A small image classifier, trained from scratch.
Model: 24-pixel images, arch mlp, norm rmsnorm, activation swiglu, moe top_k, num experts 16, width 256.
Data: trained on patchworks of several textures, 11.2 epochs.
Rows from block 6 of a small image classifier, named by matrix and row number. Rows with one number within an expert belong to one neuron, the router's apart. Each number is 128 + 24 x the weight over its row's rms, rounded and kept within 0 to 255. All counts start at 0. Numbers have three digits each.
After each expert's rows are labels from the 100 images, of 14976, where the router gives the expert most weight on average: "responds to" is what is common among them. Only what is clearly more common there than usual is listed. The data: patchworks of several textures.
# router: router (model.blocks.6.mlp.router.weight, 16x256), inputs 128-255
# gate: expert gate (model.blocks.6.mlp.gate, 16x64x256), inputs 128-255
# up: expert up (model.blocks.6.mlp.up, 16x64x256), inputs 128-255
# down: expert down (model.blocks.6.mlp.down, 16x256x64, transposed), outputs 128-255

# expert 15
router.15:166099166153096110101092124098124117133172153142160126108131146139159153145068105088106117112162120173131129151141105128146168118085122176123083171128131104113105114108134183087177172138143141156162130125163115100106132143126071163141131101140106152155097140125124138116119129118133127092117133177131130128142135099130087153130091146173155099124118148095128135143107122132140145133131
gate.0:158142127227114085111165131101149114126144102100133082133153137127172105135144114148140116138095123128159133163122175132166030105150129131152140125180104091153145131115097129141123139122121117121125095116159124112162128093101120113145089151124130125125118107158151112140133097146147114140128141133133143122161160134137164095125115107149173099178129103130117116130145147153154141118073
up.0:097124114084129154119118125130124157174123140105104162090110151135121155113159143092119150157132120126109120094120107152148133153100136099094107134129144133137156138132167095100144125103135184149124193145094136123158119163094136108090171098116131120123124138095100120114099186130094125120115128153151113151107109142156128168116133151132076144119134138144147147099104131118088136126169
down.0:134142158104188139140175139164133093086103152136105147142153126138140096165156121225143098130125114133139140142133120134128137129134101124141131120118138121151111124134125073143141156131149129150121158099145157110123113095189116182145093138105151149077163111138119158155111065145149139173111108171137155123126124135105167153131186103142133143133126089131141090152158106101124142158159
gate.1:120100097125100104151143158136151117144086119120148113122140153117082103122112141073145096131154117126131079128137111138093188129117144118178132118107130095127170097115110116203115122148135091149116131135065124148119148141102146079115154131125167116118092108130096121135150132124146141185148118113126149140189147137097136155121132096154114124118145168152066130116149145114162110134139
up.1:126125093097145097135140143123106143123125124162114142101116129122155149111139164108110117088112160107153143124143139147140176134124143104148141127077135106141128145097156129154120096122113131165163108218179162138137144095088104120098101110124090132153156149121114122134095122106140154064120072140104136126135122151120133147161125156087110189108107137148135148128148152137122146194097
down.1:102079103126132151132112110092161126153205124153138107132139115108132109116169118129149175122108119135162126107122170128080104159079103098123096111104142147164143094141130145132130127142147118081125154137095106123112115143104128101164149128149143115162123137098124102126134150125107119123170118128110105129106173151158086091123128109113095107113173152140115168123155161139125141150140
gate.2:108130075160150094139131139110126138156141118106137120126150107076054152122171116092118136127125150125128152138130114099065171133140130106138121092112115175145144127150102128157131092141132114120124118127102118172131100100113182095131139153122179080103128137138167155123164130150133124138172105149138107142122129133113125106118131063138105148143133133158091185140078143151147101115085
up.2:102135097141132114168098158176123121138145097086114110145124145128147130122128115104154112141105160104101131104174137132074177155123105113131131117101148163134160118122092132150121093132090136105122087144088131126135135126116119088083145160138161108160101075140110127118180125157127099126178115104144096163148128152135117117146135144127135190131134170116104196083112135134101123114122
down.2:118137087093130136120130132123142126156142112149136149105095134115134139118096157148131183181126109130106122095147134116130128155117130119118161114121144148121163107154161138165109117127170155084110110128159134147136098154136148062115126096121102082139131176144139115107097150135107100137121088149140100133132159172172103132174149132138102123103131153119131114145117149130130158139098
responds to: patches: three

# expert 10
router.10:054112153108133128159135120135121164115168118135140124094156157141117129134174123080124112105117114145107155113148124109092183113106170163132127109151138182127121162129132154077156154127113084107082110145126159158151159103095155087116125120116157179128062156110153150100141113074133117094179134101170132105095134083135109123151130119132119137137102120148112167136182100121103123151137
gate.0:098123118107148108146093093156109097143148158123089149134119126121097109106134156117132109125143101101118155105099156143118108175143111097163154108137175176123108099165153164072181107157126071096131104132132115175112130090116118074142117124115134155126129134111123114129147106115149093126176130103159128107141122164138116140134170122142115142136097106149104151160132101137106138140105
up.0:160127148137094143107159156109145149127121093133171108127135133142147150143126100115114149126115142157139112145146100118132154066113138176082106140119087073125148163097110100178083157097124178180118139137108157087134134158139140167113132135150132097136113115127149142111129148129112165119084142139095131138112108091108116122118072140110140118129147130122146108100131142120136109122148
down.0:156096134127163093104178136132131137120137177110131117152119100104121152139109078128090159114104132114125135130149091121133165114118109137129116124087139146109102112150091143182165144093180087104115129139158112144098129090156093123166107107160169137102148104150146108111138087137124165097166144139119158177114132129074142115155140123108174129137119132146101114152101137141116090150146
gate.1:159170102104128129125137196115167134149132094127115101089164118130131114133108134189168163148125107101121155127145161081100108140149128088141139147144156141137127121160131115106139119110108104128159142119113129117169136133095136141142113127090127121140114177108071086152101148136125104191124113095104121129103162167167126112112136173131124129120084094150108107090132141120145163121135
up.1:182163100118108145119144177122159118136102105144111138088164139143119116120089122170190166142137126104142143167126156114132089135157128080136137126152137119152150130164100107105117112121119121125167160086103089127169110139111136152155111154122113136120124134120088103186123145137142110182121097110118127115133165142150153119089150154134114116110102100141123076092128153127147157114127
down.1:110120092151118143147097110106130132105147147136134147118104180087183130132081132113115134136100108113122097109118175131162092121087123129141133138118136142126133105122123128085125102152152152113133148128122121148140105176114120118123183125140070144180148175098111101114109154159141131126143115140082122175127140132163148143115093127128102114117130142089152123111081167112124124096128
gate.2:103148111144085132070116154105097145127082131104119131103119159125161097147087128102148153149150146117128127115105154092142137147099081140058111123140084154117152124123099103103136163109132140129154116108112112116152082112085098112163119139152155099145103123155128128119101129132140150144146153106145112138084105155143132158105122210143127120114152142145168119125101151132153128109143
up.2:151136081147108125119072144127136116108088129124090167152153143157145172137122107101092145142141108101121086145106134138184114143112082186130099134141141133141138162112122147140114124156155156163145104146111150134155107127168120132087101107130116075142096098178133112121127092132151179162051140115115140145121101122115139147115162149155134116145123168100168137131153146107132196120121
down.2:145110112119118134117144123101115120089174154104138117148162148129080152107142119112164133180105120132136129095146152146118145138128132160116099093141130140092134121104106103154126126100159118125135133166142117122133109143115110128100146146095143061167161163192181136130152117083131120164128108145131131109090123126169110135119083132156143110141137100130140117109130142131123099163112
responds to: white; patches: two

# expert 0
router.0:094129101159113103140178113110106075127136128109098111128109119078188111150089146142145158134125133084169139148078123161130131099098129120143118112096144109129106165115114075087154100135161138128132158136163159134138136135151100110112137130148143135169120130092150118104091135159156114080119115152111118159182156136113154141136121117139104143139120122112129201140143153135123151148089
gate.0:112121139111115132158132133161139122095147108126126171100113088143098120105072106114157112109148120165134172115113154137130176140131142081165124090100157150159135097131156113110156121131123158158147143110124084125118123173144117162130126158121095177131101147132133109157145117142134130097119112135136115129143156084114111184098126094177127168084123135094132126158154101129174168121161
up.0:117128119110126164171107119167183139107094078159097118119120139147112167108074126103173117133133111105102096145149137137100186117134155096122139163090127140149122061111131125150121106150123123104159147093059132134141135135137101116122131151121114138153100121122093130156128142111157141161118125115143112118110133114141106164089110175139139151081099141096075123091118134106147134098189
down.0:143079086192164125152093104154142096106111100133086140163113172116121146113126101099110118136117117104149126132105136153132188145115134101105131145117113119140133064130068121150165090141108114137151127143103124153111106117137109124085143139135136113158131069102127117104107152173106119086124105116090101109119141160122106127095122100141136140097128151151131116090124142114103150089117
gate.1:123106164107143143145079064139161121084096118148149127133082160140117142102153111110141115111149108119117113133131139108173090117123143140092117170114111119142112102114119147125128142128082130078162145118135097103101140129157062154132130112125111152159119049175126113144140090091146124130140117139112136145138153113145112136133138175135134128127137136111144077122130129129150107083166
up.1:156168145135161131100092149078122125178144156097119140119139115129145133141137161140113140134162189097145151156129142129108054130117107166143145139188124129092104186143174140132131118134136109175135105086127159103149136101090139145128124108079136134124201197104147123108101143088161121169102138151121131102114154175112118111130143162139113104173155137149147135119126154131102131140112
down.1:129129086142127106141151158157150091114150146127127124142144121127143143080160126085146077148145127111145145113127119140137119128088119157133141136107119136152101140097149108117134122126139117143124083163136149162113149126153137114086125122107108137156102156115137103128152099150139104104130109164079149186154075153146137097128137127147157123129114114121129152089120133163133087109118
gate.2:137146066125121138130134117153121148155173097146110099139125102091131124112170122133175119124077080094124121089154110139100136112133146134125107136093158145100152121143125145136139117106139135117118100175151116151135118121193143114113143147132110097172105130121099092111135124153135155090150165120102107136153122104140119104151133125141147128126081133151101150158154111120113101134133
up.2:140103127148141103154078133122144190097134139130192197117105115121085152126120141087084127110158145171087122179124117089098128128108106138105096140085126135135127096102146157170108129134124126131188119134092072148142116171098121175152158124143117111142108151139131127137139139114128158127129086154127110161120139111142118124134119127125092113079174157087129124114090153128159118127124
down.2:148161114128136153100153134140123195135133128125136117167099167125125153117145085115159173161115084113118093114145111126161100151104096150100109138137078137144159146130113099114127148124126144121119106114104134121152099134103155154081123133156105108122099123120120145134127103147131140158093109139107146159114122098160140155115119137129156148102133101112153091139085157150144093148141
responds to: patches: three

# expert 7
router.7:138163120127130111173169156146096129149136102136083078083143144123174110126181137117147118145146130116143096163088158141145080122128113127085105136157136115156133094109119151142133148141085111129109151105122166097159160120139123089103105123084123133142134110147090178106126126100147119100129103097136142114113117157081068093117135192112135128149144140147082141122083134148108147120107
gate.0:137150158134085098129148150108097126157158137119136068090162121129154159115108145118097132124123109102153179093108124155090130114121125115160103193157134159137102125119150147065151146142100160150112144091105154114163177102093147120142147118083128136139094168093130136102137129097150118136128129100151162132109098126116110131078108176119119152193089094127099165153125105127116146139126
up.0:136094163174134134113137118157114149129155120139122138150105105111120120143111127121073127096102105125110144112117107152139100117109147118129121123163151175132135127128160115042155130160129137149147171100169108101140134122118100174131149136115095182141137162147126146123127122123106128099117114140120126123097119104149094134127135097182132139131138096111130125159154099154145161116137
down.0:114140105103147138116093125088174117111102147083116114121124133087078132169084170151149118129120113137086105109140169113119137125110104183086097131121115119088118129088139135129103129122143153105146121150115142132164091132145100120120146137173124132154148120117110108117106140130144127175106145150123132139145142135142155140162132149116144110156142146101158050124135188069134118156155
gate.1:121143119130078120132121126141121159113112114127102104147154179112140140107118144056156132107143111146138088119115085155164128117166153153105067141172081107076132138172105134110139135150128159121113144137131134138132128100164125115118136155114114108138099083141131132130125098122109116097160148106123124110156132102091094129093111136099193136139138123153092122129121122143117100099113
up.1:088166141082142128132133148121141133135114159119119139106109117134079125087118135079124138128130102164134092127118127125176117120154126129074105146107108112101138108107175112085139110128108140137120143170124080143154108140165129114119138146101094175133151134066093117129153092136139122105092134124101144103110135106126080174104103133095136104104134072148133071127155162098122147131166
down.1:079089143123154096148138142081144109110150150151135155133142099139112092111133148149106139102169124181164163136115100095141116120146161111130084149120106114103134131123119113090099133178151114148132117152148120153067150138119125131149159117117131125151134142110165135115156168115088118120136105160088110127109145104144104096097069122116084096134169146142131098143115130130108143130135
gate.2:104112151134123128135146162194123147122139081145081126134157138121121131124126115093119138136139168135134088164086154154143130097133167166123113104153096124099118126156114168140146086163136098118114122116139111127124081124195138080136147145125130156123111155153122145121133122170165113104123114126101120120159132143161068130141123112134165114100155174114099154085138123148128149108109
up.2:110114132172125102147158155153153132163144094095125089165119126137111105090151157125167096117176123131151111151117161116140084133154124147098108115177096129108120133127149136162149152171106146191097123113136157093153126147136124107140115105102134110134133179142161151136106113110149118166096093124107125090144142161124115112101144105137164099128147154143114139153135102152121128116106
down.2:130111146121117148104082109122098161119151153103149135199144128130137138102152156091112125130123121127164125113117106148115109159134116113131117141133120094150110139136150151172091136125077131151115105124102117127099112090076158143135091175155141113111112166138155107176151135140128115156145150069135135079155077131132110131104124106118143150123139078144119152174131100154137147119137
responds to: yellow

# expert 13
router.13:143145136149134154120149172139136152137127111107104147114184132116085113148196139130093107119146147130119099105109131118156086149179096084111138089147147118115119139196133093143117119124119184150140180111103166097125110122153105153134160173142149122129110146141107152127102151177116131120129124135116111120092121135163141092132150113112113119114137142149147077075140102112153130136162
gate.0:111131139161106156136146113158098124089141114086163091097083112141128151147093103156146157127143140142167128108151175099123128126105100097117161126148124118119115133142128103145157100106106168120117165083115150113128126130121132132098128152122100128118137148128148137150155144089106109134126082103104138136117102119121171114091174114180112130124102100135101192168159104135150156128135
up.0:097122116131137123107143138091147137122125133114111144091139149098090103115133175151117173114099152093120139121125122146095108130124100109117141163122103090080088124154158141149147141124160146094168140141112115128139119149130090104135141130167126160102126101176118140128152142087116097131155105117119125134116095118127137112107112158141102143162090125110128172118079146123145128087094
down.0:134113145097140145139167119145103125093107130161151096141149114139111153147140133145137145117086164110137100123156105109132089100111138086119128116125146115085100154110145118165140114130173117111131184078113159125162171097111151069141149106130119140093131159143078141086091104116141108124146099104178156121130137120140148130124132161185116156116102092064147148106103112116115092134096
gate.1:143150112125143103119114106114102123152158141133100101114147081078104126078163156129137145099139161113162139097115137131112104123149109084133127147154128166126128120138153155124172098154090129144119107129113131158148142093150190095155122113099111104135138172121106161131137106123168089146107116128116136089101154133119062105068108159152148133131115116155078124159113121120130170154141
up.1:167117132138133130134140145133138121160160124141137144102127075135101119117132128124102122128144125124144142135143130107075156124141112124139153133115120128148132123119112135135140096124083113160126142117065148135131140117105161123156111142105112147121122170092153159147158118117177121129089096110111134110089114095111104116080067114131096125127107121145142143124106135127111171148131
down.1:116140178117131117123134124103099142135130144110161094122132135181163130149147148096122171107141145112134138120161134138168104120094146159120090152163110094130123160129149139126131171128110101172099141149140147127148161136065124082132107088099137122105142156122137153115134141086140095140161144151119171169115104135135083140106084156118141131149109107138127142104115126130069127160090
gate.2:160138075140115108134112115085111124162147141109116096101119155095173138110157127133167164133081109099142165112135100140087124103106083139161113161133126143158127135120087168132133142120131133118115108112095104156151163108078153130128132144134129065141111089122125112103122105116146105144178143125121158156163106142113146095107122180147137144190124106186109161164078164165117125127118
up.2:104092166161160138112095142144087156124116091139127130133135132128113132147143107110054110145100150146078127147105091155116146161095155135127130080141146185116144126162158139125124095128172151136139126095167115094075129154104138126141153120108124157109178137113123137121131174146101156103128119119136120124079138120159073129117128074129110137115143157106141111131124119101127126112140
down.2:093109122156135114152130132114131150131138131101133160111078135145133124138108151131160142176128081129102132123143138141116105135090129114107113092125143098119151115126129122175111120128142142133174127165153121103153104156079128115118140101142118144180135146111113078088131178146116102139123103140103111150146134173162134099159081114147101108138151161123167140094100135149107142125116
responds to: patches: two

# expert 4
router.4:152126165146135183091091108117111159170146121104123133140166129160111123151132098119154128132052154081074107147161144142115117145117110192155151132136143127102147174121144174146105120082137113133118129147114139107094090093081112124113110122149123127116093179113107117137154141128114138128131179110164165114125128114140125127178095144102149121151106116130154120101130136100132074133147
gate.0:094065123161131117137139073125180104116094120105148144116120119147143121109084150124120101134143134152108153116147143119167142147132121119135147130158109136127130155109138109135164122129150128077130106146171122141135121128076108071113132077150103138094153120131192121144141137089157102139146078151135118145148156145152158153139144096170094135145138172080168121141117159126132125105104
up.0:082131142137144102151119092126134126106111131119122102145111169124121166143130156112141112105119097122128141140133102151098186106122167147142146138132096124126113090074109126140135132160111058105084137092053130152118123133136163098135119121123167170113149073131142171135169113104142101168169163154140126090128089169129085137100118131123148120136138118167092145143112163133103136118112
down.0:114133149100148109175134149148123123099101161133151129132180102148152096106158147129116127097193121176137132120110130145153095093148142112107106111126163079107126134118135141155094182125126093160130120157138117100099140143156113135118146126127128162131123077143110134169149125130096120127162170102121159133108126140109128111158129115160121133131123117124128128126162110172103115158121
gate.1:159151152137104126106112122130125149155102171097159119159137109106178115129102158165142130114122143109112104127131143148210114122139083133090148140155092062119100163135161113097137109120129151175126123148148133132149129081113077116129121133118115068115157139092121139104134115127108141137101130150125154100124135139104146136164157131060147130177136093151160052125173113108156101131116
up.1:101159145140170113143150128156133156123101123156097118109134116150064121112202107119120145150130150119124144137100110138063155155120144102129149130117128159159118063153148120164129110133112095133138166101050135130140131155177167096133125163092160109108134133160100173120128101131130100149121107126147148140098110151130076147133126143122107141084115150139070156111100142121116148139145
down.1:161160109115161139152150113144107114112094160152125109147146151116066167127136139134127145132131134126115123128117136129137129141157140164150155138114120118164131109136132089143132129118097111116077123128093089188104119054178141153153099131106189092110118060145151152105139100133126095155188160115094126135154143135080170085122131135095148138141147111154111170129128114145121118092105
gate.2:153118131136129148126119127141110143136139154096129128183175132170143094124167104150146103155126181130097148113178135109133084172139094153128158086154146132139171143166126142140112135106116134187121083155136118074099107104081131147113120122143138100114121133148150135132108121163117127128141130116125149131119143145101142067152140110119136130156143148144156103125114116153140093151124
up.2:138137136168144143106131156113110147167140140096129124166176091169138123135152094145137112136099216132102132142152151115127076184132093153151160077158147168144144185146143129146100108099118146180132093135154124070113124095094152136110128115141146108116131155151147132154124123166108131125125113091144118157132140129108146094152124101108139146157139150126143134116128118139134089128136
down.2:143084121119121133146086125148138189122138164185139162144079123146143106147138140155127118142132117135113124070176116119139090160090166115109169122128171109125148126114178153186144177124134142124141128127147135119131125137117134156137111111106077157134156128124130153096107147102142142127128133156137148077106163128135099137143138124163086121129130135085135136132118105142119178148105
responds to: patches: three

# expert 12
router.12:163184126081155115152094141133136129137111103142144132099141111110109138137151110171128167134146144123129130130154124103075155102119136100125117157089125131154145098143169106180093125133110137146157075114096135123112142182168152154138109098107147066136127134152106092100102132140125159183064174127088146126095124161140120133102153179147129137119139100125132118139140119109171125115130
gate.0:124129136131152129167151095123087147096120141137109158126146101165124124109129081127058143138144167124139141155108118137150121122135127111126134095092152100139162118106103140132098125120120078139115131149162062115106114120133156140112127153145146154114131058109120132128155139163121112060196139107134130140130158088085137101169082138101108132120119106148095089107125134129111129161134
up.0:073121116092123180138094101158133117115177082104080160136084139146075122165146094127140115146111144122096116105148140105097122170083114114125132127104151160113151115144135133120146126160079135123090116121057162118152102159160141103120124088170162144130092105141119094120104107138121109142139136105167114133128113118142134153124146122135110140101119139093126148119143135122161126109137
down.0:134125159122141119114141150139143127112132112094119115121145105159171129155122135172111134115116116108134140116154100111093176101140134111145121149131142110152112134125179155158154146146087151150122057114114155146142146103180133131118084143096172092115153114154126120128137107106151141146117140117144153142115114143124092137144126158109137149129107095129112171156133099113141153166137
gate.1:139097098132083131106125077148117083140147116154093154165135137164149108108079100112153131121128124143177161126134116150129164143130123121115158117143117138122140113126106126085115112129162168151141165101113115132070148134093166151132176140165127130125114123126169108148111116144114126118130162123122119080132106080110126112066099121154128123123168133140086152166106104143130144119156
up.1:092090138133171139168123129126102104137132137098078084132101152096152128143138145122091138151126092112122114116112133163135148118106130133117136123130158154103134086141135171090187090148142121070086133156143122168136126130139098081111117114076131179133165123101111149110153123127127096120179133131148128096131114201161074135160143125142127147128117103138112146127104132127118141095088
down.1:112129108131162130140108136137151143070095167126161156164140155103100115104114127097128132122132103130134136171113159131150160149142108146078122118131110140119136088136121117097120132113152090107145177134131071142128064135117084124136117161152083183132120122094115139104140156146114136167143124131106093121111174132112166120111164097115152131085138102111176043119142157111125135100136
gate.2:130142153127109137109136186136141175146142164132118120151157143154131110122154143138147161106137133145144176113156141121150150136136104143126131132123152097110154129131111132082119141120082125176139174148123140111150132118126083144129130115136142143140101100107126181170092121137117115096160156119122130114125093121100148082154129151108121146141127118185125077133154106144120124181160
up.2:150121187138094155086129147152135136115119099150122166178139145167128131173096089120128146134140189108147126130138144112144131146121128123135132091110127105138102147132109130121130129109118118165166199078120149052111124117147114186139123144167136135148104095172118124158082131170129145094119142111104127147135141078131145129136127084128131125082105148135138111079129102126152140156128
down.2:156116126148088167129137136148151131141109134083122132136137131130110108153095148142135150112090093127117126100133149154174102151159123124100140100128155099141145156163169116123151116102119164136090154111113129116147083111124091125121094150160126128079143118138133148166078076142116094134136143113169141096114109133116163158169166114145146118132066104136173111152176093140150149152111
responds to: patches: two

# expert 11
router.11:112138120111090075135145134171108132140100126174165135140109167144169157104102166124165115143157095146161129116130127088122139122131131084106141137129091142124143109099106078126153150122096126149142127118080165143161174122131140125145118107090112111137122110143168141125098105123157145147076107135111146113110144149121149177070136124144138127125145135104144153150128105147108144120110
gate.0:086116130102162098153107088162138141120123159141149163132079163126094142154163137147124133169134119134122159112151131131098175114099150124088148106101139157117152095092108148137138132143120101094120157134103092174140110138140142153132087125140150150113111121168157118110108108141150124147133177151160142107110107163129150113161185093156104129064131101132138122165144088133151133141147
up.0:172169111152133172084116136091129093103094138121101140148134169113129120127110087095146154128142119138136072131110118137173093123125119153114120139146092081150129122144122116158097141126166166134141114100149098098114085149134152141144132157144109110127161083121107098135123164139103148133121117127120133128149178090126125143075113105109145115136140157145141068118102154114144123093112
down.0:102148150176140090131149115129117062101111125097121122136174117169132144132134115149123079121124137112131153159121106168105185108124097169124112130125106117107089110095110131138129141112117098135108099108141124130081163087132123113126120140103197109117143050141147139106169096111172135122150150088148147105140100151076087108096143157093155136157154121170075168143133132142095105087144
gate.1:070128103140125151131146158126159139156156088091100067127146154155106117088143096075140133145134123122130126122153139138138098117121114133133111162128110132167172106163137140117113128133124151134088056157131117114141100150104133111073138130126148120163081091093134085100152135126107123114139157085118099140143106144164122111123103175122131133156142121150121150110140129137136100099119
up.1:156106097136118155125091110129123102124149152139120133179107106126144120109087126149160122098150127098168139122124132144122187129118139148112154161125148146148154106139141139098178121163107136132149144158179142158113119126132131102118131108170134097128120150137149135120107066123149105119136139142107134067178121137140118157118160116159121140118124097134096134163155107131158138154127
down.1:146097136117133099151162158111155102141142100168149141154138117175121123121134086099074099123130175147108163159136100109090170142110123176158157141106126124134130125120091151150128143082154119128107119118131120132087113095153156152161127132138139131097095103146132157114130117145144156120129158123137138125122120099086108126126125154138109112126143125138100133157115114137105119141137
gate.2:115113176167151151115127122153159128131130128147094121161164090119095105124113104106106112098113128119084124138125103188142148106129119149143129152122132161120131119151178152105120111139162081125140096161215108092082102140117091166088115144115122137124138130128104123130182129097104113056159158125130126124106106113159096119146125120125142134163125099141124143114165122135164103079132
up.2:146154104072136162096139094072116137154136138113137122091152127083048109120102151126111130113129137098125111115137156145138098128147143117138125132145129121123130140174156175133113125124150143125124107159144099161122058136119124095122133135166122091113107196119105081120137151163120127163128149115153117135152152127159111126163134128098135114112087124131126078135108139130141103128148
down.2:144117174156133148098148107154125147163086105104109134175127129154155153126153089156122129118114124118129172155169161099165115138151143127129126130137161128114170136148107183111126106134073106081103154129121122154152160061116116135112077136150133150097139096147147117135148108132094112133143151188147109106125102128094150124166163106133142117125104126113126067157176120192182097121129
responds to: patches: five